{
  "image_size": 48,
  "tokenizer": "char",
  "vocab_size": 15,
  "encoder_avg_pool_shortcut": false,
  "decoder_norm": "layernorm",
  "decoder_head_dim": 64,
  "decoder_inner_norm": false,
  "decoder_positions": "sincos",
  "init": "torch_default",
  "residual_init": "zero_last",
  "beta1": 0.9,
  "epochs": 17.9
}
Rows from block 2 of the text decoder, named by matrix and row number. Rows with one number belong to one neuron. Each number is 500 + 50 x the weight over its row's rms, rounded and kept within 0 to 999. All counts start at 0. Numbers have three digits each. After the name is the row's rms in percent of the matrix's.
# fc1: MLP up (decoder.blocks.2.mlp.fc1.weight, 512x256), inputs 208-255
# fc2: MLP down (decoder.blocks.2.mlp.fc2.weight, 256x512, transposed), outputs 208-255
fc1.219 119:551519448523461495450506513497506420548419493451498500546566460563528480453498529497535530493531442554477445563468482470576431519471434499529555
fc1.220 086:541479490451466531536574527452576468546462525388574494519421514537458445564559440505413498525455499451531509477411491429547504499491501413500490
fc1.221 085:501453398545437555470454524481458382435471450434527450542432539461544525570432413448422512470434578537465399448533544556481485538532478563522561
fc1.222 092:460575480570441477502534499523444455521472480542489526538460478504486525499397438392498548490512528494429448500429503458435398482459468489465573
fc1.223 101:488471495427430519384423425432482543498448526499530542478499524465454518502551542450415453401512488474426460429548441391549443632467537450513470
fc1.224 080:549495469428485541507454447551485591559550525447529466434465503514570579467493454433445454468514477581486469514604516425446500480571437482505444
fc1.225 070:496527455464564544413435511486430401506460419482534475532559418500546481527396506484570529447466429506501559479417463566563529511432538447533532
fc1.226 089:468471460458527497499473512557512445443566445463538471559483400494466461547479401542475471417420511504466499457450537448417440537450432510482471
fc1.227 099:486474403520412498480441494517478420543509503445477502522515507424482560472424432421445549497496507465434378420532439423468442538509424477487545
fc1.228 078:468561475534417453556560542526481377457443465472482416457400491531485530499485459459526533448516571498445474520472480461538424463531430480551584
fc1.229 096:515469518433446515548479434570509523503469461405452432556513471476584497485474468514512541452533484499467505470513499436436451420445551347461560
fc1.230 076:539520424456453508554442481488454513562541524515453558470567415549432578526514514447563495532467518533448416497503452429510488452487469543516467
fc1.231 124:530549415450411451469505464464563446504528516455459405466515533476528532490385498466482479463487526478455455518501475399446476514450495474448498
fc1.232 086:545429514555474549553447544565471441540514461474494467567473497481542509466437455439478520423480526514488499524520424457424481566432492401497441
fc1.233 111:500583526541399550513493492432503462549477560407463481584494437508545504489500554535480504535555477537437388535467531429510429510539444439553515
fc1.234 076:415518461482404498541472426505466478391475504441494473444419558470516602472449504412488482417419467442478507457549503442530506499498472475463407
fc1.235 088:547498412513429487530439412456526529531560511407491414548493444390435554465464441546399477527452508427470393522520422485500462541526507503463535
fc1.236 100:512445410454375464531484550550453446598521499413468420551428482445559609514411480442521552528545519521438425467537527469423509579468508471471499
fc1.237 101:524541452417481558506456514483502568499475412539479441428539525474572528406420530490414521430496497515525467458493398364425554560416570466501465
fc1.238 084:413479474578433538491507580568530414418533465554522475512552442415429537483406505421551541441489448521511510488546515466406474609471409490450451
fc1.239 138:521439411520508545546551447507568505593530533392542365610414423496569453446526460556471487545480514489430484522554527538552522477493493373454518
fc1.240 158:538466452538475533505500434491547446585447504425537414554450413503571476456568463504456453519505545502491464564506521481543496481441553414455527
fc1.241 088:576513429498446540440477419418449565623464487486451448471494473473539503526526436460495550505596511535402498479526480532549436544468524504542569
fc1.242 088:428544408460463424490425479530444378481503530478443441519469462450521583579421499442499470471566527492470511448428561516426473535484389551462503
fc1.243 096:477512493465441532452443432534488512549446485430533487443408460444506598510394486472456449435437513529469427460523466468505446571520436401491454
fc1.244 110:549574456517427498452458441465498498562456465426529464497515464556598565475515563475434527548562439485465424528546483524475475540567455403558472
fc1.245 085:528575536462478442574487548543546500488451439506465546542424457443430590464450478439502526508444522512504419409511561445538525471434465571514556
fc1.246 094:567472524501421473510535499495542490557540487487498482651517490459582523415471499460532546447451468483491433498497504497464431482426479463470475
fc1.247 116:541469422465428456499578431441495445603435464426559378568478424502560510459511464518542514515535519491482546550464481484525473520502475452502537
fc1.248 075:493606501484485572471509521525439485512482503461539501582511468578549528421446503489429505554537454442530467578492425391437476527548524481454509
fc1.249 092:479628420485401512524554570507514462542424403456503493477423434519496597529460491484438553468507543428513502508541473525434467554489418506450560
fc1.250 095:492551457417471560528530467466432463521516510442431426462500497474505577499428491425521488526557560478465438475567548467429565558562458450438559
fc1.251 135:509522464516390479471465479475499469547467468474471508529547497445543544440442482447512545423451529556454442506500419480436500514483434487536482
fc1.252 083:479445433482476591534547518529569501471463517417411531550459426427528558401448473435476507423584438449409545478543514429512393517506437432390499
fc1.253 107:480523445572451452517429530435515441533423480465434544531564382513522491550471505396510431477510497541424406450506450460455481504543396508460581
fc1.254 079:516523404435468506399500502553529585522420486555455541516460501440463529443457432474420477451474488554513487428475448507455498540527540479494500
fc1.255 082:462562464443436473449384547413566582455462484476453523423458457408454601436451540500407568411421516462528446537510414476459474462522489429532469
fc1.256 091:549576397460497576514476539508468498542435409545526488488515439541520622557485467456483559470507454402417601411474495525541458563529412416547501
fc1.257 076:507529502464434500477538401475453435485493532510471411590543433494507450518553500549503424598460427456516544502476489438433550452502503448542458
fc1.258 093:501492482457504447465483510496426485529477446443476507504484532455571608488440513416483554454515576527538508500593433495496426596471454506519487
fc1.259 084:470529414511436474513461510462512500474542491443476417500484455425425553557475466521447480531451452445543510508484532446411370573444500457472528
fc1.260 088:507543480471428521468492419421520572550499420510531472454419546478561539422462407528416563520513471511474499442534494453415419561430460479428426
fc1.261 069:548542492485499541528537471471539500459463449481482417433471570436462490503538494499486559511490528445447510538592442551515474506554431545460517
fc1.262 084:489468406458528413450442490523512481521432483512477536520434472508438550552399455433464497439494578538490485419532476510480485505423486470518462
fc1.263 099:515501454537487438486500433466431436527453465471460504546518504407536579531425465421462541505545581505513451447504416522555532549485449500498459
fc1.264 073:454536484387508564445539424505480443597453468492591450481434496513609565558472526498500506392411455444508459491510437454474466481519402427456521
fc1.265 074:482606560574448412498489469442519422390546515458502451439535410557555566442506543486530578394437528504462518455417451546520481475527553428551474
fc1.266 101:528624445561454466454476518480564499526546441484490465585507475477499504494450525531409563469511528460428537494537529496432491591466527466574493
fc1.267 082:489439523484446532549473505502611437538447430509499535546503484499438554498454470510409443485549531409388485496556443389459504508462573420494444
fc1.268 078:450568502465477463487541466555468444544562503428546476451468559438470459481517400443553524494513451535503423456424406479439424563563525447459482
fc1.269 136:447564470554538479513441485524462528471532446561490575416478520394432595503478435453578539393477517485439543370507448516446496617494519548501416
fc1.270 109:562450469464441455417422504496424505590465575480487553522527507455483448487424545415465476559524531494491403470523506498454460548549448518552516
fc1.271 089:485530532433532524454506455549465451474421473444433544478544460464523529527458461389483484473533553443507502438489473486399456463553389468517444
fc1.272 083:463607446483469519408461427410499523595503507510471492540561452525462552542528446424465468534569439511463472467460409411448493612519476426580417
fc1.273 069:576437517417566538543414507547598593574428507458459543433530451556483473580457494430481538450560511419538559485485425518423517512501527522455398
fc1.274 073:504599445511484600492466399407512534554468498567561424592593561472525517468419465519483564418436491520495542541568491499522469548506518527445532
fc1.275 077:589530418463474433475519522493489548509390569473554444475471399466517590438432516476509462513496547498497495535586413492441521458488485530486490
fc1.276 135:526577499542367462481509464482480495624486507454513464558512459495535457498402512434465512546560427554427443530536502512470424514521474481529562
fc1.277 085:381579496543386473490448558554541527561405440485469565465498507549529597514501413480489486497512530498407537402487411486469482591529396405491513
fc1.278 094:412421491455493483463432483473498552464492397443498501517422428415528625545469478411452555496488521406495481432485462454415466603540446482440489
fc1.279 096:541552489535484567429438439482519484449442509401470413485502432499552552446445475455474476458539477523502516525488445478444485580421492405447435
fc1.280 094:511523517463498469503586420470530464481469435440473423619546459466552555541472455584544435545440487450544458506503586454441487400487474490467543
fc1.281 075:440551516547509576566531536477559486532444419480462475508452495540417529466495451440475460542496582474520408486507513418393537535511406566568454
fc1.282 096:481504491520418527407506548481441507463489448506508556435442526490505515552483466467491488439456574474552512517551420440528479472523440535547448
fc1.283 100:625496471468422572488526441484540470587493582421504476634517504480523436500529510508569523480561471542477419582430495554553429440440477483489529
fc1.284 104:559445454503509566457532426523451477557503519484572470633413416530598514454479442512477453554479469499501501536491473535510472493426567464433565
fc1.285 084:584493458577453496537562525530448473514517530413462400588465481399478468452436533517489390472521434489527449507527508494488463438517523527527475
fc1.286 083:465461487464479531442496545573552415569530506548469494431458461521532492472347516520477533501491485571533410467526426424420500419498494455454511
fc1.287 077:468458529411533556443472503499541464469442445454549557446546453433433455518497568573438454475504444438432474554466472511551422464423481455458504
fc1.288 075:532582550473483516447427405489568433533546430496413414510464490540498455534527471525463496418424506463426415455455545504488553443435557506596515
fc1.289 086:525447507499418467504433459473462467554414484440477499463505537477486470540518552499429456473553488539457397521460428478438470500460506513514517
fc1.290 085:432480469517436434469508489543508472443528499529450517447469464483462557484467401476520527516502564506461509495476548539443411446511451485445485
fc1.291 096:571533551554461481480472426426478440509395478535473488556468512503443504468501449558556531475525570470556499521453440490515518538410514475499532
fc1.292 078:456500452537546565417495535531522501495482468427553414580456499548428471488590504566493517453461449448406548465484482450493500515394540478430418
fc1.293 067:528565524462479508557504440529581410515442460556548493487462451553530578484454489464505567451565457513506422432450566497453503564537433541491504
fc1.294 067:602462514406445540448569556404462476501400429567452424524511526492493460503541412485420564553479464491415468447475537518526453548515525546517522
fc1.295 138:567481424493461522550509529480487485553445487425560393568443427495543512498582475525476508527555498507491519545468540460535478451495522352484553
fc1.296 076:498468417400390588418446420539495471528541452434504481571523544537421482547498523504402492442421464427486432515411427545461510541456524497448506
fc1.297 076:528481468449458512402475481516523544450472409425521530572513497493527462516484488416429473538545488514528463477564512382448525500445425535527419
fc1.298 083:495567452433460514398519453397512455439417544488470527447453537409520501438438509484566552362432585510415456418463476456562483553420513421533470
fc1.299 094:494516395507483567460542503560506440592519508483563375550455422430534457499530512504504480520530509438500523525562537548482567478452565370428484
fc1.300 107:535521386488440473500442553525532487498463403473516517511430428472481572543427482477512508478473507478448573485556544472531501555594477493529462
fc1.301 076:505585465463498488445527406419517381520483537440559512517522450537525575548476486493505594482547564516562423523516477560493471605429492464424459
fc1.302 089:499512493503466498511528541491466413511578482431511436523472523554514508527446447438448461459530481449529427433509479518448395528556387514540558
fc1.303 079:491527455477389494457504471537566474565447549409538463561435463478514572557491455396529491575544430481461426506464538441520462434571474552476472
fc1.304 090:553462522468410566410448437439531497533453570497428552553458541530476499436552499476515464565598489532390530584496516418511422504559469387515557
fc1.305 083:459465530520524573456576448465484415481525489422572409465470422537537481454553400497452554415512509518503432441500459540490524506423552527466501
fc1.306 127:496438447445531540506557464501479475539498490451554421562428401553544455501539469521449442564524479496416447508552576524495500485441568376458524
fc1.307 072:592500419414533533507425422525556477553533483515513526528547565492554493436483457447448548403465561496464547553476422377478541472507565442443398
fc1.308 079:447406404428476508447561512534514386533582516483567497447503508455572441547513547541486517520483493537435486454471491448419483455503499459476524
fc1.309 068:495469408484471528557420534402505503551562534514527542454441547470535580533512431573488438564505588427547544581574531519422442438573510460550460
fc1.310 098:462565481597469503443451454528523388475451495532472466549498439484434483549469471447474556447444516454438437462441437453441484497416446503548562
fc1.311 075:543533408467515515523495518455527529450503449459529423507473563504494533481518418421513436457426557531464480569546516432464530488505453521541572
fc1.312 123:533500411514454511477573454500567458488502438459576378601409491497559494462529478502424549496472486453526518488490521507497461542425541384460528
fc1.313 072:526481527539530532417493546530582498465513557533582563559475506513474579420526512526444528563530542487400455452431407436425472570532500554528479
fc1.314 084:454554547483462488391536468562490541502489509592476552544445438430390566516418478400528561486527493533487538390486497431427500494454500444542447
fc1.315 075:486523468513390519451429480485455524573529423522539430565540557536462475539439408468500497513471483472476433510446428466511431561520457467460542
fc1.316 079:437466465427421551477547527510434450590483477496438466557520493513580530521468563549456509456565531576515416516425417471541453470390511521499430
fc1.317 072:453458515441408606518441527489518434540437460482529489548456554568531496437560566556441460474559538454554473540432543463441548562503556414554427
fc1.318 076:521574548485531549535470462484422531521459431581497473484537475497541536450472502422554462514496573573504539502449527411479437538522561484467568
fc1.319 086:412462455503424519451529501466488461549407493413449464551450568497499580435477394472530537494447444435507413483500487475509476553424461508516482
fc1.320 080:499566492478545476472490534590528419581549497460435533547481477519509543501501433429453458478488411485506453474537486490461489454484459475500542
fc1.321 079:563435459441466540436510523427490448448499529477589495613429532495437544448569549465531492555495500542566495477479442467454458426478525452421431
fc1.322 116:601599461451423502456542453470471503642422518392495499521474538543608498428427460500527528579517460545471506528456517442528501475524503476494552
fc1.323 079:496451535588410431498543543444437420500503434472492536576518507475518459431455494525448523480555587510512500521421465412508426560496507520449499
fc1.324 092:467517447418506566476458523488512400576465559432467449613487458456524513573427493555553556456537469439500512477539544458546424505532474473444455
fc1.325 106:399549532540503440469426466518475402436514457574506540544487457498398570549539556416495511478551532436459593470433503495421396597541475500479430
fc1.326 140:503494423542437516519561464460543496598457532404507430561441456542506487467560474561471500506485525531447455509507483525503479504484515450443573
fc1.327 092:476407528484417537470409506454476446559393584492526514497458541439423524521483514557436543502464521441446493531467449465557452480488520470538465
fc1.328 086:501524439544407453465479522448453440444501463542562454557450505527562519580478434398498594467451465493395516516535476538447465516468527498471403
fc1.329 079:501435507517529512539511520486538418444482528485506492600506454449436571496474514485458498516502500516392453457572515477495424509559476480536478
fc1.330 095:468494509463417486459527436508425438472537425444452472521429477432535527514407489457426432477439511524554442520567522530504454540518431560519514
fc1.331 080:527592548458430440543553503445442549492464444424580382457474490515574482515501486535551479457535559474546465570562520587436423545550507486436454
fc1.332 074:555451413544425561455525483546553486587430496481494479464428461417458429453519566535535539489443449438498481483524527427471510470511536531479424
fc1.333 101:464479532506400455450446491460539436508422518463449557550494573434422507493472488505442516478472568435515495517439460437436412506388433472561533
fc1.334 080:504551510494491448556523460523563476545471520463523431509418539418501470450489402499527449539500561461489442454539519457509410490427460450468455
fc1.335 086:474546439508429518464497484523461477571466516429525410526531426529580505527530554471484451500545541549491417600511524488504558538594542487560529
fc1.336 081:487390533426501548513456526494511524517532450462583486487442446423482503420413498441465547429481583522434514558574509475511522554525486477522542
fc1.337 090:415475473553516443494520487480448391430439500440448539507390515498509528571457471453508472507509528481462505510468518477498382471507474497442510
fc1.338 149:554475498496458546471524482532519422587441527449549424558417479534502475486536495502504498543514478473519503563522510466523475476491551413449573
fc1.339 102:546494535507467421531451409445490467541449468451432435464454422561549525504501477490499535573470514588475458503499429479513476517460471444493543
fc1.340 096:425531407492447455514508536458553416507547388506534447549492464514430614581493473556438509513479538446519413469423542468427443575506406501537497
fc1.341 111:583532460448424527460531468455532470569493550399494489574534492545581481489389464526454499511561467503393430542464481429513415515469482440552503
fc2.219 145:483492636455560457394439513463494557441510546584431664432667540528458490485532653476487460460455532507534513483470437492495560535503537572530505
fc2.220 051:521526469577459415478534501498506353546476515444511448598532441472503522497487497455599467556502475510479522514430520511519435467525464462526585
fc2.221 046:575479541505461467433475510506492517523487573555583516559560484559517453482487557542583428512521531545535468542446507528582656375484524488515549
fc2.222 062:539519552400495565463494475457469501522506604538531474566514568577515414437463581552448420522523542568590448547525494535611609359450571515516490
fc2.223 057:480411537439600575543575465486473587494509588475505441519422522572545492420573538570454440589537474478464483481564537513528562524528595488464516
fc2.224 035:449480494492579529599600549616517389478554472474474449530397448439470476553478448573507485443560537416527480505483550495457485414510484518426465
fc2.225 012:436392500517492504455503457512488562465461492508464579509506497545509541494548577404457475516584496547492511510515429477471489501466473491471633
fc2.226 067:558540505503488518559513526515500501554596591487541438517468495511575422526501526564502458517454561503617511554517561597583561371561576470514452
fc2.227 079:550539561422500515500505514523430532464486585561539479516496537568487420487442493535560405466491547560554482551515486564558605482440521544508518
fc2.228 041:535523452500460521471507509494529396568540538489576472557533477506548436541474543509506378550487520537555486562489519625603560308514479486512508
fc2.229 110:508475505572511396458445506466496373476518501507500499511540434449450458534527481517592408501397516507499493439381542531537489413451477582549539
fc2.230 029:514376552491553460402412496445459585503470537540451621432651505534509452490580596461520480502478493502462492514529468564553561519532584509497545
fc2.231 124:497409466489539515578502514498437520499493492468565408571412473549516429491516474500528500583563500484477572519503522591534553494421482451443483
fc2.232 049:566629487556442435406456495437486483553487516486489542531630468560554444535467505456607481559522441554442483531448513463556527489490482465599544
fc2.233 074:467428588444590460438463541489508561425523524570429641456649519519450478500558622487507478445460518475536558466442474489485600506515548566492500
fc2.234 032:473488484594532565463506464497521471502561542519554513595558521492507446523478563527443539532548552573543476516510568581536568392487504547524503
fc2.235 038:541514501479491553501548486466498464568495575422571415575444490549577432481501569555517442585554491543457453555466539513566570408480506439513506
fc2.236 057:481643553513465457433442556544497461412517497644504616477669533488417487540449491423521497440460491494567525450474437530456476459472390547520558
fc2.237 079:564466417499499587508586482551512460538563496448583417600448477510556459470490411547513462574576460469397383519559599522509514478507501414440559
fc2.238 031:540424508443575520598537494482496533488497507472538367494376503508471430473505496635470510527491522492540492530496532524548547463499556514449421
fc2.239 187:498475512526518447514516515528497375435486522480490479547500447421401495514486478499603442465403518486574502467383532494482446421451441571499567
fc2.240 221:552424453523521470567554522513500425488499503433560427552428426466472449513511473566582421521399503493539521506428577566548467423444497544475563
fc2.241 069:489431581458580497455516564515515468455524569569526552511545493551462477498570604556537378484461523489497493472490506555536607416550504555454582
fc2.242 040:526563529479475546479481492479463555553506565541569516515542557597535432459473508497398461592520513571570480551604487592622547361503528511505513
fc2.243 054:502598476490395490454503491525534505489528433574544575477601544451451495474305443456451536444484534517571498513568442534460555481520384546491529
fc2.244 094:489464475453536547591528573589487527422561489526524462493402497482466446552453463531523436474447529489527527498514548582460585521521427537440499
fc2.245 040:535503585402510548472486482460454549533499599526518449528496574584509406452487565522479416556529523551581469548523470519600593416473585496517493
fc2.246 080:580461508552489439504510493503497416490446513462570440542476422501457394518569461578636372524443512515532473534373545534555503436398526521480529
fc2.247 134:503489486506498447493528523540517369474503514461503466559510420453419483528466466503578416478429510480564481492401515492488460388454431542487563
fc2.248 026:470397567528562489418461519498492526450512567594481642517652495503475418513577614479542448466474540478433510497473488589497653460522482511486660
fc2.249 076:502445481440552488595529531505520492502524478440497367499375485495470486500451473572486456564468490449567498504483525482507499445554506496452404
fc2.250 054:537630516557423453373393500479491525506470497577534587445666530517465505506411499419507501500483457607451477465563422473534458544514427532553543
fc2.251 136:481471523486571518527512568580463550411602456579478562455510521482482505533499476443543491471508514466526572450541490590443570549544465546466483
fc2.252 049:525545416559444487425478481505528477507518422457512477446505409440565426617537433549584430485490539489428455519449518510515578478451511455551487
fc2.253 126:520466542497519510507428494460489605487542549531518525471544551577517405485527602536502550526517546534532552537492489536570604493494633531502430
fc2.254 028:540547487513505485510539480494506442496486445429440495532553448504507455471462447404522432572474508493527482486431506506439475413516464497487583
fc2.255 034:550425408504516564535634496571526462544534514413545396546390443502533483503507387572538441528563480469460403538500577480478500421548551450464525
fc2.256 090:527420475447560501612546517501538536505513473425517379489350488517478457489479474589486459559456510468562499530494531490530521422539543503439413
fc2.257 020:509393434550537536507528554556522480479559423492543497521457447395489516585502426564545553415491558458469518508473523560492532448505526519448496
fc2.258 083:562556520445477537464476504454460553564511568505532472487541566594544492446429578455480479583556422571435518548595453551598517551535486471535493
fc2.259 025:533497505476551573485520492480501453527506597453537451599481497555556450475481578543520442559538522542446429527486532521587612347530528478492525
fc2.260 045:483625464483469579455489530565536348485523489490485563557538504451490460597348519476466523498531537499519456526479473508494529458520399481519506
fc2.261 013:504499469529554536518572527542535402461477451422463474559444454461473482527499394477564552501507488451474455486396525472406464418491470539465577
fc2.262 034:498488498465578504555576570536491445514509530473494502536509491520487459510513510581543482569536470428493456514428547473490543377531508482454513
fc2.263 083:575571464448451560453481516490462566561507565513577473482517564593550495465412550470462465570565426579424499549643475553594531539542470467518504
fc2.264 024:499512517460564499605577521522517428557501467431469369534334463530497475494462454554491416591544470472544476517506531421518455414534510507447399
fc2.265 016:520429487457544572468505514512443352540447551467519523577468495499517469475503515501554385490547472525417377524484492522513475370448443517465630
fc2.266 054:532404452547496536614493519505503541497508497494584443506421460510491471537519498566497483569462552518593507530510560586572565429555579534468404
fc2.267 055:519572445537447525481592449521505420541441528432500455624520468496519518453450429467531463547543494504495468552474514457475418506475451448509593
fc2.268 035:546452473460498515476498555510444493523492564544602492570518504558506458499481561503584377531540496525479548559549500623587631398498473497467572
fc2.269 142:475379493487609524590548545566516497438541479499516467504438490438454495499557463592498521438460536402536502462483560530471505446492552523411486
fc2.270 206:501513635481512429383419490442482551468477549573405677450694538532464472478534621426491466482465507523538514499457409469508528531479531553559512
fc2.271 048:536454467593527492556538512532501489510544479432528428554495436499477442560533434532562490582502507486534507510481564531552543401559556507497488
fc2.272 082:527399494526578525648548512535497572424499483493537421491364483495500440519552457600522479546495542510549513521492596572518572474533550538433451
fc2.273 021:502592487603518495472573505558488429473525536514526528568545508477546415509494483507601496537546439540384460475489558549466557507481446478510637
fc2.274 019:542391537581547396469518516479450540518496512506481510505505438522582409495585506479624429563527532506510495516431522583534658466494576508516561
fc2.275 034:532525368578467524496564524567526478516500489471585466603449439557529487571520356496585468565496465504451481505499572518508486425489465466477562
fc2.276 091:459469598442583469433477543487525524443517525579432644455632516499448505489521632514472480433444512479537536464468461467482542524506525569507492
fc2.277 049:517455502472529564513532461462528477479508546468517460564459509491463453484495521586447558460492576507567491542456505490542519387437572527511457
fc2.278 066:569586504491459485420434496442464517554486565507518530507595515567559430528446562521514491505537461572427472551511508488600589514471534486594460
fc2.279 077:535430440515536579518508535456503561540579526460592476514464440575561498523577530551510387601504487505425492471562574536590567411545565510502457
fc2.280 068:561500454513458483478554516517533342529483514407559410611497420497469445524487470526582411540446485513502476530403537510523466386422457498495582
fc2.281 020:534409461478576455541530520485490375573518503458530356556396478559495432490478487535551431603542464511477481510472527490573520397510478502473455
fc2.282 095:567512503452527562515531545520491559506542536498565470490515547578524435480443552489464479566525458540504559529585500592582561476561515488487527
fc2.283 079:539515482426520432564566558532537400500500477384489393525439442501462438519445461498583427545418492461564536505360532488485502411507462491488547
fc2.284 125:516500462560478443519543530551533347483476486448527431584482423426429496530479438495598446489411490482520507493373537506469429449470400522478577
fc2.285 049:614420529510512457521502460433493478551449549437571425512479469525513413476566535560582476559474537538509498573408522543626522468464618515510500
fc2.286 044:428432564563543515428389473444484622452515571612471601527606556536468503496620612483497554480535522527487541482447479485517573507448600551528474
fc2.287 036:505453491554519485479564511517525424484519552444503509565564460498539436491533571493670445523497510497447511524412531548504665443555452454505691
fc2.288 017:511375530407559479402435492431439545526389552539491571445541518545504500425556590496457469485537477506419478512592402495569523565476537488475577
fc2.289 095:576440492510549551600599507526530569494527523411554395515395472500514442484531521577579492520475528497527534550504566539540579453550616497469500
fc2.290 038:563511556405474538472490539514452461532467594517560475567492517577514453469467550517569337520539491542493439536517478497569633364518454484489575
fc2.291 068:547435485479533525567552543525488455516515561435565415549433450545526398513517511533551390577498495520533513535516554597584556382542532513459597
fc2.292 062:539568490541439476496547499528532431515532474472482560484598473501515448559407516437535491555500531526558504554447510538465544385581431527542604
fc2.293 020:541379535541531495503509517486443599516480556512512474560491494582522393499561571479599437590534482542436525544525504565574617468472571532499538
fc2.294 020:543574481387507509568587544532526469504598432424475470452446485555513434503359485511511468544477521477567517519443494490454598407534456515485480
fc2.295 179:519443469522509419535535524528527401489492488456515458540485418457431480508474490530588422497428500488578526504388534524525445423467441566489559
fc2.296 034:546528416535490548541571495493512439550474514378538412583442439541566472495471456481552502596518489524475493523466535481489513438524487425505571
fc2.297 047:539645452510471512540578511533556435528506477424445475522537445502524468515413439438542488568484517498531495530438534485436508417575440469536582
fc2.298 045:471441465451522614452464481486502551509549539526540486547525539544550548462540565460440525524556494474449577481562502587522546478521513417446503
fc2.299 049:501523486503490414481499525525513359458484498501519488553533460417386513502462475464588457438409506494534513464373478482486433450448412556498554
fc2.300 140:536409502409577521611554497469524535514517505423516374482363505515490441447506496627485473522453526479564499537491543486557529455512602495444399
fc2.301 025:510367492539568500504456543479465604525500534506515450552426460492506499505568552540466482503494472454442525510566527599548479441505565477460459
fc2.302 063:473559494505464576468467486506440500472504585521506526548544505613500407511463510511527467543551539554574479545508503512534629364460532526524567
fc2.303 054:428498575531538496468447507485458585476523561575436637483597512579519422512541590457514499519580510551501534525503471506527636482499564553516542
fc2.304 058:477488468512537493534533584579499424486562445521562489545468414457474462600474419559503419432434546460543484491532529556485537413434460567456486
fc2.305 041:575488465511494443466508485479507417459486524512575495556528485439475436467447532515563464445431542551513519532419506581538515476396463557522574
fc2.306 160:495453458528518432529531532532522399454504468457497457545468436411419512517469477506606445492414490462561537476387537512472441420481418550482551
fc2.307 028:512552463530511516473599488495491459566467512442499433584477458538583470462487421497571477588554476500457483533512531531499501522505521426505578
fc2.308 038:479401501509523443427454505469517490470424508541503570510538455445467508465571516497472483402428520484525546468432472533500492512382484482465589
fc2.309 017:496402520459570458540503543479445481531473501432468387482330506493495515477519477512570508557555416432409487476458492457514486529500531472451480
fc2.310 095:577461567445517555507493491462481600511512578511529465489499549586520419464527587534537470551515534544513518549508507543592625490531633512509428
fc2.311 035:530584458539472539466567472514500391567496541475542518603541493533548445519463494496517485548598488548510435564470520494523546356475454472541558
fc2.312 131:551421495526525441515530510514482398464472529475544472547486431476431457500529486548624407495433510511555494495409544531542469430423484560482543
fc2.313 030:524520502513479536387526469543479429490442525529455607548662511522512490497498504337541424497576479501434448519512454526447498531531404446485647
fc2.314 053:457465474521561523530508560529477527450575514552526531503527535518482472540468552503512497502504520510525549502532520578497638503531490571506478
fc2.315 024:565501562429536536462552528525465516477497556517518555509530528590534410493460553458570377519535502533483447529559454521512632479559466503489635
fc2.316 051:579442495543537449573549502509498534493530501455506414488454473499529412504547527517614452573478535502557546552447562621559601450576593506484503
fc2.317 029:545440474578480497499547528568516560468537467480511535584570494557501474534488539400599508597549495499478568556467502568465653442564448515467550
fc2.318 029:502530483480528586529577504574510420504515538485528458618456477510459467527504430542509469496587503453536474546495553490513528372467468483464486
fc2.319 031:573592492483456523501534504491490475563456548420530463579473468556576419500453532529511461538550494541442473564477500476553599476451482418538556
fc2.320 072:486517521545523507490465490495464576493508553533458575473569515570537415506522544473561489552567505561484491524518492498540614499560580531520523
fc2.321 046:507538505615466415446513470517456355519525498493481483521520425443535414575479425516620414475517528510474427536432532553507555438474471522576599
fc2.322 066:412445591465610491471497539510521510394543508590433563458534526471439559493556590513485499427451518449567554417457500492438503542526510565479502
fc2.323 033:571545420462476595473559498553506449503521519500585467576493507523562416522426488464566414487510504536437445535588506607494553394545410482494645
fc2.324 075:579427448545462445487501476482520416537475516414544432588508429507486458512533478499614432575466509526541505572383536527581462414465509488522536
fc2.325 109:522397524501591476609515521509484591421518520514503446470429534527480449482547505580526488550476516504546513517482575581519590469539566556452454
fc2.326 184:541442464518508457545530516508514430459483487449549443543444421448452437513510470561600421484407524494553529500389547536529471428431493541473555
fc2.327 055:519533578497543408460520525516489533429469494501388629435629479517488442489510573424586405516470500507565509489445481485430617451570464547508630
fc2.328 068:514397473527553554617531478494510562452500509463539404541380482508478455495522461585477510536480560503580502539485566538529555443508571510446454
fc2.329 044:452552400547450505483537473547544485512496407434485477479479424431552461605505417481582478477536538460459507553482450502448527515494471412514546
fc2.330 069:563507503418488594419476542492417529527501562503562507527570509573497460483441586519558426510544486551475518582548439519590562456438498500515501
fc2.331 050:476434475449557495536510569545440461480541502468469449501417487474453582509466481492588407493501455450493522486532504501510493436546428516456496
fc2.332 033:504476586516514472378465526521467506471494566655493646555657509587485450492548549399564429495575497532497523488509449543510639455474464523501559
fc2.333 121:556404503502536498580572495476477529567526525427536378519433480579550417467522524566575445635494493520531524575480562567577542494539602482478464
fc2.334 019:548562448457364554390469463514490431541476525541560524596583524491493466488377517450465449445516552563482431566468469523495532430412399485500559
fc2.335 040:433414521415573550464465573497522474441574523559519547462522516487468548505524588543511493421438526456502568430490492496504547517499500536484473
fc2.336 040:513552501545488386363393518504435459484462512574505597476625496484475429586495498476627430480503444534438497532422451587555542494421443538592531
fc2.337 045:560425576447527551474469481476456552509511597511511472517525544542512418465518614515548415524503540533509444536499516576592636402545594520498505
fc2.338 267:545463477525500445561549498506524421467482496442542437565453440453456432488502472549587441491392531510560520496407551534524456431423493548485565
fc2.339 075:512445507469541555470523564533499490472585546577556567497530485507495496527490564523520385471484531493451475470565523579517632459555445547466564
fc2.340 070:490520476560512571448511438480551452470542525503494508567553521457485470502445572505414561497495557541563454520478517540498537416488532552568501
fc2.341 096:486471578427585488468483532488548574435542522560447608456606524499458470487516624516464485448435536484562565478462483510492557467512548561497488